A small image captioner, trained from scratch.
Training: 2900 steps, batches of 64.
Data: trained on rosettes with rotational symmetry, 97500 training examples.
Rows from block 3 of the text decoder of a small image captioner, named by matrix and row number. Rows with one number belong to one neuron. Each number is 128 + 24 x the weight over its row's rms, rounded and kept within 0 to 255. All counts start at 0. Numbers have three digits each.
After each neuron's rows are labels from the 100 texts, of 14976, where the neuron reaches its highest value: "tokens" is the input token at the peak. Only what is clearly more common there than usual is listed. The data: rosettes with rotational symmetry. In brackets: how many of the 100, against the usual share in percent.
# fc1: MLP up (decoder.blocks.3.mlp.fc1.weight, 384x192), inputs 0-191
# fc2: MLP down (decoder.blocks.3.mlp.fc2.weight, 192x384, transposed), outputs 0-191

fc1.309:114136163091094139162141151103123109138155111090148116143141096102140096110147159117084143124092106110090140158121115107126096128107138121078152139140122150112126136170096141146084130107126094119150120113170155140107132095132149127084087101125098076061108126101089125146145111144141122138116124115153118122120193107118128096127139107118158121126089185125074092128111149092147128096156145153145112136123123148101138180132164120147152129149131111116128107140126140090125155110109080119093123147129137125087175129141118086117136105159106085148099134089122130125096108149110133140
fc2.309:106142124130117144122121068094164134103119115151128101118098131110145129139132134112134135125200130134144128092143193121076133130134118101129126080130148120118119105081139088123119126151109124150089130184107139125108145145141128087138147105121122150073120143184138121115115130110101137098119132132119118108122097144153158120133134135131110128168149140144158142134144142141110130088129137154122097125156122110141185101096131167178135131133120117141102125127156160131180134127116131077169138094179119149168148131093122166116116143116182118131139108188117084177113164141153114105
tokens: "six" (73 vs 1.2); "colours" (25 vs 9.1)

fc1.291:131137155161133116133130141152170085100128115127126160122146110166149138093091124128119142184165125120121114092107191090119075114143140128132148132119164123154123105155108134165124119092124102093128112169164091133153117124144109109130109159137112085104129140141153092137087106116130121134141099102147110109120153139135098125146138114116176111154133131149108125140077157154115154112123100129122089132105123144075134128088176093191133111113126119069153138124127125114140151166152137126168117123123102152152155157118117134140118121092108093160114103114160130114155197133090109143
fc2.291:161141126124113113104120123119102144165116126140135155152144101139147107125184141159114115095128121101116159143132146114133177171090160164105143176167122146141117146115148129181153110123118127099152108142123181098137179112139155164147076142084149120153168121162075119134094182131128127087119112119124130140166125114115125110154089128134131118128118118160160140097144170164173130132116116144141120142126139155101102126160113147104079171154092147143127163097125140103130106136133144140161126140056142084100111126114120127131113103114120148165141113112087136146108142137134119096
tokens: "eight" (54 vs 1.1); "seven" (35 vs 1.2); "six" (9 vs 1.2)

fc1.55:138120139111168136127110129134145101127127138132143100104093136140092155114142122114105196149124115138125148116084142110135095132087139138079069156118138166146120077136135134147131159095131142133154151153166097127175090096130107165124134135140134117122161141086064132128107105099160134126120120125136110116152124119140071152107144099132161148140081148126129072112088161140117146125139126148108141125110151152110126158122196157142133123155135132088120164124129129120125129140147140134152144122083123188135116129137143104141100103117125086163113159095135071098175109144111129142
fc2.55:106133161139108159123147123123127148143127157104156150084149052116141095130148134112105114095107127067147153121137181139125137143099136165128202157146148079108160132115143121168101106117120088106128094134113144097125142135193130129127091132112094148110060108169119109132126152119135155154127118108091106112153110131141155097136105136142073156130155133148118151125082126123160144128148106132142107122106125109107094096113127115132110145112141118142123125136119155157164142076121116129145141114118144074143116119113115117115109122125129160129125089084112158133146158141175089120
tokens: "six" (44 vs 1.2); "nine" (16 vs 1.2); "five" (14 vs 1.1); "seven" (11 vs 1.2)

fc1.33:188098096125090115121151128122153143119116084101127054129145072111106149088150113142104090084137159147120129104120078132148146134139155130124153147127102130106154138095149114134146146129124148135140115150135173165114144102096129137119105065088110146153123150126119135092116128123130127104131150093115144157153161121121192148127118120130115143125089117129110142137138125157107178118126129131178137111136134097169134105183136137099103122150143115107161121127126150121128113124145114111129147092073147081094117097162148135131104188094119138178148153158163112128119132116115136127
fc2.33:125162168136145144118129124134124140142117139119113116131135162096119118155112189098141109112115104131101093156140125145113119156120134106163110094111138128110118117160102181135088167149125107165117163127167142138159128124136169125127158184127127124087127121146133128179122128158116116147123161108166153119152067122102101139147121152127123091115185084101144169143101102117133140123143082160106125131131099131132108114120067115134118151057115121132123144115115128150092167143092178151109111131148124125152170118114123121150152114164157114089145108076130144136094114138115115169
tokens: "six" (47 vs 1.2); "seven" (34 vs 1.2); "five" (18 vs 1.1)

fc1.330:131141100122113117138087146144141139136180135107110123122109131154127132170142153123121130147119077125093129114106080117127112141144109168131153121112190150135146181135139128132097152150148081130121142127142142110106146142105133112122137070173169157138104127094126117108111138163110160112060102132128151116087142130154089096126095109076146133141103121098157104164117097107150133152127139171140137149154104108096125131115129149129143109120117137142102090152116141099080129132113119085099098096171120149149094105151117128139093102151139124138166141150158142123101085068141099154
fc2.330:124135102132139103147125144164120122137189118108132109104098175151083113132120143158130104189165112122111107112062123123115125207129136126129134116117151135111143150152143138154111171099105099135134114085116131140169171146095156111137133100199170133148130144099095091114145130115121134102087128121132172124126128144173114174167127126088153136154103095115110114140128163094105141181116107147106120114156129145100118100100148140102150161137096142138096130115142135112109144162129110110135104094121122136175132141122120138132090140137135134162170132137106154102098143117128112117
tokens: "rosette" (100 vs 9.1)

fc1.361:134107132144146163156106144124113146154122140134120160108119129128170076072141097101143135105127093133120169106138161120110171136143112159152105146161120120087146156120126114113107136101100103105131181090137062130136144153117083155137143101146133097130121130153165171164141123122156159150136126136114124170139145162140137120114122102149075115161160201118136082135080165134145129138113149133084133173133138085124088102150117142166094102135135125188131125116165143148143117112130136120144111109128148157108126131133114154123121119137146101077144144140175116136135125113147125155
fc2.361:130127156119135109104116106136167119134146146141168103205127105112136160114129104152146154133138149113133105151122087123089104057104153110087080100114133125141117138153131140073140106151129133121122068155105185113113162127152129084112066170154087118119129143150110101099134150118094128093128147121111119129111126095143128137117128114083156137127109078109099139144177120139155127109133101156147100132154111167149148168115161119116154140139120151097105117135093128170132087140129121178120159138122133114139120116137131144101124114126113151189126126098107122135118113146139148112
tokens: "in" (47 vs 9.1); "a" (33 vs 8)

fc1.279:132168100131089096156181064148150135152090132147103073156093102123178156160104133129136112109130140145138146117097130076127139099155104145150093141144134125150116130123132119116093087150139110107146154107109157102146181125116134128099101130112116172160105160132192132149166137092115066132154111127131113114157137140108212101140116105116121125116117127120121110123120142129171119154125135122155148167141132165145137123113140149149139151128105144136087116187127146159131110149152129109156172115118135140113153129094159095127137147107104121117121118144146131125131132096125143093
fc2.279:143159173172136134118085166110088157060150124118104170117132152100101103113121126128096129151129127127115090138163141098115135154151146125119135099137144138114140121126151176153138138136123151213141133155141113120152114137125128137132122137104110071064140116108115119161154124140118178118139120104152154107130141134094097134107133144124150135138119091130134159138148163094079114122134138156116089077126114109107114116128086154099131136131119132129140141086122127120128137108096111135096093173104140177149132067140107149120150126122151104131132098156140124174124133108130085179
tokens: "eight" (82 vs 1.1); "nine" (10 vs 1.2); "seven" (8 vs 1.2)

fc1.210:117120124141134118133139126119102101103107121097171151141103108112157123163118148138114134112095136191131120169079155114185119096147117103083131167147116116101119099148147157117096107160160166107081130120128122103136099101163147137118133176154116180122127145166107125129145134138121174115167148125120132150145112154090140134110153115180089117091125106122100137108116066132118111154184136137115102097140156150095106161136154106102167123130146165098119139145146126090154152119124147151131131101101116131124097113143113130146111166134074126133115164135118141118147161101096091126
fc2.210:166138165118131128170109138112128128147103162113122112144158104077154117133158107103145114089156124097148084131140173120103119154149068097085132115116105100099126130112153075138161150152121163113118155119128172141121105125074162145124164138124096110130099121071112145104122107122107144164130099103136131148101134134117103117133126156172079131165090139140144154088164128137140103149118098107120086161120120171150143094137127121130134141153112116129153127141145150138128156100168160155142143122158098150134095146164145127125135144122117124097135147090147152183097131095167110134
tokens: "grey" (31 vs 1.3); "pastel" (22 vs 1.3); "warm" (15 vs 1.3); "vivid" (12 vs 1.3)

fc1.32:120114117118122152134167161109145125095089121139171129103130140127158121107126130155129188123128091127156166126079149099104126175063124140123117118090105187146167111115084099113109107109139142137151132114128108123098120127115112144128135133134136094098111143126126111154120150095112116144126122135170178111166110174089079136131135100123162139121114147137139056092130121119121164112152117137127138108079139133139102107103158133115096132107122147101126166129138100157115111153153109124099141088065165176172125102108098105123109127113144120102140161133120097136128124099113158134
fc2.32:113149120100130112132108098119091135130128127098097118101122109135100164135152137115140102091128154134098108120149137139155126116125158164146160112124109054130123167145177149153154143161165117129174144130141147119171117087135092127143120134118096135146157123115158134151076125132133100102160127105081089124118190102151152136159153155116118135106140132143090149163094138100103108096146091127166126165163089125068138103119105141111163141156174129131156113135113152125172130132073131143144140146151138107126119132113080148125129137131111159131143087085151147108159107118133133146
tokens: "colours" (54 vs 9.1); "<end>" (41 vs 9.1)

fc1.293:143133102174118113090113155118113117130124146141128140138110105164190178111130160159144121139140122138137150098128154078182139120186120127134095121133134093163113123117137116129091157127121118117145123139119128098084144091105093142140069158110073139104164144143164155116129120127077122106140113120138097135133155135116141086148118124163107117160165083125143106130133138132134134130143117122124130169161157134088085145120134141140117092101104161162151104110133151112134104134109122143167170136087153098110172168089145132104185159104116130129150090162118134117165128128146117124
fc2.293:149147084109134112134151093143140144104131147133125129122135133123119109149128092113111138117123136095116122143122165121115141140155121072104096083141096137162134093110176164149121144093107121150124119148188134124153147125104162125130131141133133132057122143104130115111089128126143133146137151135148143117158089103108114126166142116108131144144115104139139175155091140101121130121134108150130114141111096125123094124150024145114127139137108123130172157097121153114110136123160131085092105188090112185114130108140115126108118125120157134167151077135124132151127132138061153177
tokens: "eight" (38 vs 1.1); "seven" (36 vs 1.2); "six" (19 vs 1.2); "nine" (7 vs 1.2)

fc1.112:130126129104136129111096133105145127131105093119121158196115110094141148136114169121183145127101157152118101177120146146152169137144110062097132143140155116141160117117136128069094119105142144116081140117163157071114096129168147145151146136131098131129101127119120113137129124126165160063131128092123140143141123145086153158156110150160096166118130151097142127099105130158112155143151155094111132170140145149141138132121137115097156107121132164114167152131152135114153147111151139130139118126095144106157097150173139151146127160124122142134135195118137112156158123096106092142
fc2.112:136104146112152080135113125132139100116110135085116144119112106157143139117125115160131113146154122117116084151122166134145140138122074100076115144123136092157140115130156119111126123131162104107113157147137156111119139097144149145144164119125119092118082107105119088106121145116122153104116118124125097122155121157123158169145133143174059133127100121100131155088133139128100148153122087074136090168140154157149111117116125098105172112130108109126159123157121131140148150080162126147134154096082138144146110143171146119158106206143114112162109184108130151166104141092151126143
tokens: "grey" (26 vs 1.3); "earthy" (21 vs 1.3); "dark" (17 vs 1.3); "vivid" (10 vs 1.3)

fc1.74:123141084124097123128083128139148158120201133102136114084108129169146119132122132124117130144139105117097122117108103134141119146147097183149149112106180129139142170142114133141068138142164070129115152141137142118113157127106138109119108104176168178141129141102143101118131143139085155116080109137135139125109152148146093126155106110068119142161130097075170108152105086122141118160123115133119141152138121122081123106112145149114172114130122128129107114139127144122096156133115113084102122082160124143150098106137110158122097111144155127143150152168125148095099098109115095160
fc2.74:098135098110153136155114117171119121134172124117114122129071149152085126158151146159116112169138129122118120130057104133143131189135134125126157091105168156134136177137131109167120171133108113146154123120096143142157150119114137138138124098210179146121114135071093119084117125127134136098107148104149144128155118133131119179149112130109143137135106072069106108144094122106116138163110119143111099146159102162110120092135153158127141142124107153124105092127131140130128130151123132110101107074133094153151131118108116153126086129146135128143175130143113128134083131103132121123
tokens: "rosette" (100 vs 9.1)

fc1.124:151122148135067085098100159108113122158127079121139148134123121133133098109131102119117140150132141104141166140145088129136117128148124145087090164140107151073123122128106115117118086139096143109066128084111112133116094197137136133118127115168161117094134152112088082159130099151127122097142136143116141141115110124138159141120120153093131128139116092107110124155138124147123117125126097119145126132112111157119129171107148093142128131121195113127108133118150114135156195141105084174110157146149118123087140145168103156141113125107119113165081153147158159174138089095141125123
fc2.124:129111133076092157112154131130130091118100132136139149153109117145141180121130108155129103142182142144149090121124146153099128097072147144098118111140141149128139118135115127108114158149157113077152129150109129098125121130162113136156133111090085121153130086140129133112162145132136122143105093124118093169144162087148172103151115119133151101105134171157138103083144144099094139139102174107123114190139176103160142102138154148119129113106126158132173143144103110129121089100173139152153117126168117140138126134134114159127191140117090136130087149161141105127139143125106080106
tokens: "a" (100 vs 8)

fc1.338:115130096115153039112095122148094130165136147144128137141129122150132152141093114116134131106141132155131113116097158120093151104158122139148159108091112100117109143134124152124139143118121107124147090102088108120105131116116132125141110154122114117164155119105171126116151105111108076097167090132098120096140134129126121090132125148126076147144136115113176155156179122143136115143101099077138141136124112073114114154133145142135111143109084093152115070130140148133088078118166138109132150123160118121120110126103135150141107149143186194129139087139110149113109117124156086088
fc2.338:115126097140143150089146132159139110130141149140095155119126169155107113144140150156112116143085110102133126153132135074131129094125137087138111097120110149104118158158147101130115140108118136151125148125168115214147118141106123131139105114153141155138085153146145142124134095145137150101134151143139136157121131099109127144145122111116164130139125139154103103140141139121149063136068083131144107097102137178116134140128113112124130077162117141116113147089112116116076121176121086122081112112078134122112089099186090110153153109109096139091145121144080175109115125128123143150
tokens: "an" (100 vs 1.1)

fc1.257:146133117096130121116155135124121158137099065123153136162091149118121141106167159104144085143118130116111196144108155117139136105117149150099126180102123138111148100150109138114129149083137161123137187125131144154126083135162136115086110133124153134121121117119132098126116114118180113104117057130120105082125113155142114129118145113139140119148089133100109109121120174133132109126156102107155155140142160100069137124091167097188133150119106152152147124112117092143116132127126131153155160142110126164134125163086134152103115140117146137105096150204140137111143121161145115153
fc2.257:121108106110145144139119106124158140120134182146101098079132075103177109148118120090120140134141117126164097120172151140102176146126140111118157115155150111141106139099123074156128109178118125135136101144186106128124162130105111150124124125136122160133120133139133151133126126126120111170158151130121154157115170138124151145117064165102099145129165134149138133129133148102153151103129163145110129117093097150134119167126129166091123084154185112078111124163124134107095133129101180123114125102182116106140133126144126133135166115128092118128145093088131103146135152101112112068
tokens: "in" (67 vs 9.1)

fc1.188:161137138121117118154105116142163151146147165105157145136098132152132120160124169131122111139154095097095149113119105107127084143117129155143142112110169143142149188139125150118115109149169065141109153142102104133129160129107164147096122108148143165146120145098114094131136151142111126095071101154128125139125155125162109091157128098064156135132124113081133135131092096117164109156129101163130156162146088120085113116114132107169153142108119145132086113142108132132091128122144098088102095088142147182150108138161115149124099107144130159135147162132128130128085126079142117148
fc2.188:090126073128134105133101145126129123141206106119117126134122142165118115166137137171101121153115116155096134138081116147133116163106133161131159112085151146120102146132143091133100137123103111128129147107100135122149159141135132121130124090189150163160153123089104102116123125119151150101140128131135158138131130117136111137187101133117140128175129106094145109139130146139073106207132135131132091135126118150083133139119170157132171150120086151155118074103138147107124098162130134097122093079130119151148125121092096140132129143145132128147184120125150121116076127133125100162
tokens: "rosette" (100 vs 9.1)

fc1.312:142141138110132133168146098084161098106121184094142173120128113142135133150167158120135160137094126120140152134102085099123084145118127105152154129164149073122142128149118131129123124157159101136119150118148105092126151117138147113087113126117126112052126149133105147124161185156107141131106162144134130141149162151145154072156159098149105111098110114113132129119131116134126126080137148177128103114181113145134155097158122106148144129120148136166100112092135114123139126111119129087104073145148106139126139092126131086145112093139087121107095158138123102135139101104127157182
fc2.312:140137149139135144117109165124107140134128134120172099143156134149152123121128077138134176126173105143165114150139125155087143107125123138126086105116115146136112119148132135130124045138129135136084133114124126134133132117143087078131139133144145180133166092110127139111109134178114141119097123111125139121066134091141113169121113140107154156108133141139168154104151148143107118193094155116133092136124126128129171125089160161121114153116112142115087089117111112141146134095101113110133163094120130137184179137102138144101110182112154130103097094144158127146129134185131112099
tokens: "colours" (100 vs 9.1)

fc1.146:118131126121093135152131102128135082086102124119101129125112151121117212158111119150187139168104109174123130134107110095146102125162101098109125118092134101174172156156129143106095145115134121123147157120105177064157160138076132100086126115152147145111138123091106115143148125113137153163126133117154099132134091101121172095135140120102094145112122130101133109121121135089142089125100134163142137141123137160145132132166110169108162135077102111150152110137139152172132133118134108118120111094116144140090133126107132126117125156169141111119101141120122120121069108087116132156
fc2.146:139162133114151112167119129145108142093101144116134144089078124110097151152134146125130162121161106112145118166143175126147139123162108136177117092142133089109131122103142123100087088140119161168121120109145088158116126124139110115094130133145115079079121112113151135141108114119124145121111176120124147106112122137119136139113133136136154125096139137121146158165107141088045122124161116094135105113095133120099140073159137156108166143151081083109124118094168127142110132091111113082109120114129072161151127112172167129101146127147139125131148111174129156157127146094125155124
tokens: "in" (100 vs 9.1)

fc1.314:142148106136117100102114142140120147102124106127148123131141128152121181117159119141128154132138129100129155088122191093108115166152145132097115121140138142161105104119164175191112140099124110092150105188158142144107145120138102136109040159141111130093162155120095105130101158133109121139143125106138103114150153130098122090140105109129176152145076088152130111121054145141146150128142125118123091186130138100124115132130159154171128117092117138098168137103129120121130162129145146123145147111090113111118167133135157128115140117088121116145158106118147117107148144151117135149
fc2.314:122125120111141123130135102175135151123163142147101138122133125142125165131124133159089144127152131095139153133113198114111128180125139124095119157142129079142093129132176162181100172097125126111149088160164177111167156057129100114116093134122141132067162143138138124131118162142145149129133127121148114109158149147099151129149121097123130094141129105145143123133108157107126139104133121149125082166115124112084073127111142154142117134119076158152150131109127125130123124112122120103161126128101131143105132136095154135107160149126138142136142067100118130153170149135119052120
tokens: "six" (51 vs 1.2); "five" (26 vs 1.1); "seven" (22 vs 1.2)

fc1.199:156117145149171138071079164102169121157112116145144158166167116144163135158113118153137137094085122135127111125142166127154142148161128120153124120178126126113143129137134106102112090070119138129125141131107151115134141127158154106115106150118122146128148141133094125138142126130142117088105126100120124169154107114116137138132115137166125130123106107166147130101135107093105093110111127098115094123184095177124094089102152112162138083093165158109115110136135130100145145119173127137119083136106104157078123126147108131126100113120082123183102146125132115077124115136121070174
fc2.199:124138150132139135118131155113118107169147115087146145122118097151144110122150121138114135152141143097177086150076195129103133127094130107113153147114120090126101101111166139132095112137142142146104117130109133146114122116125151132107154132090111116163103099114099092131082140141140173128153122153154121116131128118172152072196103134145168136120130166094174129125134137111116143135118100136126051153070121117142094126154134102135162157104147113132178139144150128149135123128152146155126146150105127134142139133099131135149110176117146100179136100143123133165106172117122078101
tokens: "grey" (31 vs 1.3); "earthy" (23 vs 1.3); "pastel" (16 vs 1.3); "cool" (13 vs 1.3)

fc1.186:141102110111066109108142118146160156202114132143168122119110094132133142102111130105146117112174114151153104139060149146114068136148116139149087124090122121123117100125129175121129129148165127143135097147143120136122094119122132133152106100119119163140170128127173154155094099053139101120116091122182162127117133150134150130151121138143140109106096151134148078148150140132126124139129125105122122124128117109161094146110164136099131120123173149136110080127101184136145093148112135168122119086083148154123106109119113138140152146113180111137141124151143135153143150146124128152
fc2.186:117131131101180151131150181113139154091123129085100113119133129147113124131136130137132120145069135121086143124112120098203184136108167118156166114114157139130151132148138150158137068093098133136145132113142118133137119073137139176100122154114131125109132132173125099136152115183162139130140153127100117157146099063110126126095125133116131128096137110136116121151095140093146092144099157161144117099144145140124105132170106146105128147134119124121156159128136107140075138170147135138092129144114125083121138117155129145121136143127098148101153126100102134077152070132100154150
tokens: "a" (97 vs 8)

fc1.285:120169085113112103123123125109149105136163137103154127081132160175136143151113112126127165146122135118108136126123103113097076121166096127185152118074148113138164147134117109115128122148158099152128137157148113111163131142105154106137112144129157151100177123086133127162106125156118134129151125157139159153082133098107088121149102109122158115159109104136129138139162106112133105115074106149141124097135108147087078150111177124122132138103119136128121083109118133134138138146150126114125102104179101134159104109131111188159134124155155217152128123152130157101112155141123117144
fc2.285:137105105116127154162155141138103125127149114127107135128096139140104094161085165152126133131108108118101126124104118143142152134129121154146147102105133106137107170138097125122096094131116076157132159099110115183162140165107160112099123123160161121130139128124154125111082132122118113126119115122118112143158133115127139169188146145150136148165121115099150157148164150105119103190080085121140115129092122161114161114142174152143134146126111118130179133104117126132097086157158128141133118083121118134119184082104077114158122155145136091085143149131124157104086152088102091142
tokens: "rosette" (100 vs 9.1)

fc1.8:117164132130086120136144123100148151122133142075155170107118149117141132135112110104146121111128090138117149105121154093167090069164083124149106174127124075144122152152091115119094118149142094160122120118124120114126164152114126120101076149102123120115146169148153088157125127124117145166183121126136111097127115105135155148144123083152121114141160110079135175138150104120132093130103131114134114146123175110089108176121109156110089132149088105144169108151172115117136118113109171135142164126084108099118156129122109131135150133167076119125148113147111147111121122116105132093
fc2.8:156125146155161152104120121108129136114122097171134099155138149121121147104098127111154138073102112143137143145139117088070129118157124123106081121105080139133129142095160123104128154083099140106117136117119096146140109165094141104172112149174118124093128141110167138090092109124135134117115127117119157138132133129063110084069125164106095139150122139172092118139161160141143127100131135127118159117085120130130122111159093116133167124145135090102139158109099151110107113143178128114118117134154148175138174113147120142117108142101125145159152079158167108132119121128127174163
tokens: "a" (88 vs 8); "seven" (10 vs 1.2)

fc1.268:117126087128120131124117151136141120162154125147129123123122140109110131153126141166117128142127121112113123165157141170091140161097116118129105169132125146118149163153095113149122186115130169110143104164121142196089114159115109121133153086117140120119097122140108099093114113091161161122126113080143110132115150117148093129134118118112127145138113151114184124164147176158125109105138149132088137119086103081089107167145123158103132178173110127108123114114108109106119118089133138177110144084096152116120100138108133110154087148123178119106118119136110087119179170138128174111
fc2.268:163118131122164120155169129116124145071069103156114129089097101093146122142114146120133092094113135150145139107123135119163141129133130094166162132078117135108126109111157138141093108115165113111090131146131125118098136106130115146132108099123127110085124125161146150119136125157118117111141180127087119124164130060145186118196164164138113157129170092128124158152092095147127138131116125130141142119119147114119110113119127165146172105104142143179119127126152130155151119170128158096111113097150131077152168143160142094107128111142112138138120143158136139113112079098114102119
tokens: "in" (100 vs 9.1)

fc1.364:120118157103116173129153114111129106133119132123125165144147109138147094101131184138109134134101102124126113141138137106079074187112152105105111149144141109158143124114123150137095114140120158164095168130172101182100096091178146135106128148181185113110091130139114145129142136154155113143123107096110109151146146154170126102140149106135124135106109122133131089138109166134130128101135140150103129098116098140136138146099147125120173150125135166106093118086072136121143148167114117136101146152129122143133117126150130091110106055145114078123124160139116093174144116131141150146
fc2.364:138101143114097126138143121081120128116079108139147092124119120126124126147156132158097145102106156181171138143117114138138156117133155112133149096167119142121119071127147085098151037134166118148125110130131098097120158111097132111113160092099112123147121090114124119092144143115110114119125146112115125100075093093134143198161120146143094156124128133099146151137132168118163121129109142123157110110118146116160176106132139141133131122117116091137136150148146127177131134138114154122145132083097094128123180114118140160131121119120167149121111084150127157171113139155090116087
tokens: "colours" (96 vs 9.1)

fc1.105:115144119092159135100096169112117116133135162092149130148108123140120102143088128114129145142111124117145163132118093138126089144116126137145173105098143116094121176145148114118088096171143120142147126113105124148076125152123166117128114107156128223155173154094137154140126107105142146083122104159150141135148123121136121137157094130174140148137162132143138123119151108128125099120122101133201165106123090113121114137162145148128088108118110119139100123133122152133077108175167099114096094102124095143124102136125115126139117170171159132143102158133101160082121126118128097136
fc2.105:136155092126106143124137131153166132175187092116106120139122140145089148151139145155126137154106102109120113147138120113103108140101131108153141084093129137120157189097142101151121121137108099146130154111128105140111108141127148124143103105184133128156141145130129113157127114139128111150145139158175117127098157137146140113171137136122144148139113094147095135138155116103108092123070110121131117090130122122118109118123173119200123119124129173146130149120113148128094078176154106111108141081158102106096121164120083155150136105115134188113155133125168169128123161132112060139
tokens: "an" (100 vs 1.1)

fc1.363:121105133122152142134105130078138124159116122140129181152146139130121119136105098109137187128079105117136114130139147153114153102171141154142101114152132135117172082178146124103159113108101147094118120099093096096126141120149153119143162143165119131150168114127058123137149079106148121080124105133168129165155150127150118116170108163123110106147123140128131110120113135110126141120117084114133111107140139153134125137125132101127123107123203114121086165118148137118136133124157153136098077119166136139101140130116101077137073123142120139148131164098136150102101098196119108123
fc2.363:119116124106144113118119122114121100187135169115167131124100124147120142121167148133114092157157149112126124147137134133139160093042122127140141149100137120148097107117113075133085097150115091081145120124078141094109106145135134136145139118111126145203125130166120081138106130148118136106103105135126123174146123127149132074121106124122136110130095134174162130079138139121128132157161163129129106152083133138162114129119125105143131140108135131140172134183129161160139123151132155144132128179108102140135083145162143149156117121086129141164077128126121115134122161105131094096
tokens: "grey" (42 vs 1.3); "fold" (19 vs 9.1); "dark" (13 vs 1.3); "pastel" (10 vs 1.3)

fc1.108:153126128131094134079112144102098123108104128111139102131092134109156128129116141120128146124123103086156150134191140142154099110157186121122114144117140151084140114120138100147158146129109134149129148161115139135136137163111139127122096119134110128138142147112103114110118146127152129078167154108095121077128135160101114167122117140114132189114136154167136160138118175117140109104118103113164151107139154073105099129170132146126116135082134107155178148161122113137111128128146122195096107102112103154146095094120108179142124154132163179131104158108161166114138129095101170138
fc2.108:100134131125114100136120112120159139124146119139106106156149117119096144127173139117124131139112144132134093128179142158114098122115095102150183111113122125155141207122097149098127164166130106122144143103167112138115111106160092152120125136141102144119150142138138121142087120144156125152117142143141128145131144096126153102172083128150100139152137128144129109149130113125135094134135112082093148150052127149130130135108126122166133132103130135162114181128111136119126084111103085101151132100185124092078115174133092193123156102140089153129174140097151124112155169123123107134
tokens: "in" (100 vs 9.1)

fc1.167:151108105148113090136142117145139132125116148132145141097123119134154139110112112119146099098144104147145095125162150114121117092174110100172104116161086109112141154152135157066118147109099129149121162110064118144113165134110129140104114127129097140156117154118166108157141143144080136151155128121110118137109112109092187105106158128183090112120160161102171135158145104144114128130117117112154136142143144092104092122102072171109127117123136108132123088136120134135072120076108169130140149152129149126121118132102180127137157135142133153109151158127103170109111096116183152139
fc2.167:124121136114146124114109106138139129172141116130121121142150141094137145130130105120135104119115118134109115110110124141119139131184097137133097127120110139136131151140110134134129153123109133157119137111119122132139124107122190171109131148140134097144127149107127120119111117123133129130140133117121125150125108096075117120063127138097123152131109145131095114138148108111163107146143134108119138122135113118113130102137033116134116133141125127069104111121120143068083140156135152147087117207109155152115137088117127134136123097102110131108150098169149066138155117144085255149
tokens: "a" (100 vs 8)

fc1.43:113134130170105069129123128131108114122085112114182118135103130149141180121098121100151084124150101132127148108124103109141148114148130094137128117130126124144165156110093158053115153109107121151162132128126149108103158173065158124115077110102113128150132112131148154122140121114122146100127132126124096144123104133154192094104155153125085135117179139072162142136158092149159159182118133141136130135144168112103105139117105119107122123109147126172148115156118124108120099101087127114126135118102146086111150143123179141149164146130142144125155147146143152113122131106146174130
fc2.43:145158099138150126106139125143124133130163169146125149116165159081121147139114122105136117131123157128132082154051153130116132146173119116132092101082093154116155126129110163146133145142119099160101176101129124106164110087136146163125153178174122121121081132135158131133110078167137106154102154127126134131158137081110111111101125123118148135165139128129136136152140106119125117097156147132128113126117110161104123136151074129138125088109146126059137115111140146081069146136134148127095124193113130139130136110135139129150139123120113159106138118148099118139132112126122207147
tokens: "a" (90 vs 8)

fc1.135:124135151116110113118098094118135104152087155176121129158096123144159176137107177118122125108122143125152113145107142082130150127109148116149115132126131105127151134114123139133107127112149171121135159127107122098134098115127119106098100143090154114148192179132123123139150143124141124115098100174102098136135063140113199119086104122148121146158152107096152094123192128107158062128103110114140131174129137114111127104091161188100124155113129144108136140135131131159120103130153107165147100106103146120101134114095129134131121134123115129125160110138139174105157087107174126114
fc2.135:152132143135104130120141149129097149101152136080116157163133107092083134121139137109142115122130117162156084133153117092110136114144096151142129129077142091138119130101137121107110149135120108151128125124124123170086091130143150143116129098175114129120089094120173120144096097119136135176158120082172148122127169075165104144155126133095131128107124153137086166116104181102118119130124125094134132076152184169123164123132130126122168087148090112127145129104138162119143132129111127129147117142137072127132107095177100158149165106158112143128096137137166102156150129115107110158
tokens: "in" (83 vs 9.1)

fc1.246:089109117140073097133119147169165118122140078125113157162124138123141142163084087176134119119092133116143118168127140110133164102150135139143142158114137121114106111152143095122109139091102162064140110066129138111130169154150130116143112121125130110116115169174157141176140138089119152119173149124129108147148082122113158151097124151138106099155155111138135112111145119138131140127076127143120149065127116146101127137161146152101156139125158155148144087102133119144100142106134101138149100120143108093086159160125112143120153128146124126136091098088179171100122126134131132134
fc2.246:146146153084129094092121088136071126096114129110144143091113124069124156137123108113109134111140122147121135160133140113117094148162108118120097088125084162170140173127109155093126150172158130145106136141091115132121121106121142117133121076127087132106114154112115113144092139148120136136103129177093140097095135121197152090139143108108155077110132130118101182149168136124110118110155141088129130158154140153119083133162137082136145159129121161129100136144110146130114134113116162151104148151116110197127128118126131129118097112108111133156093143116131129114116107121180126166
tokens: "a" (100 vs 8)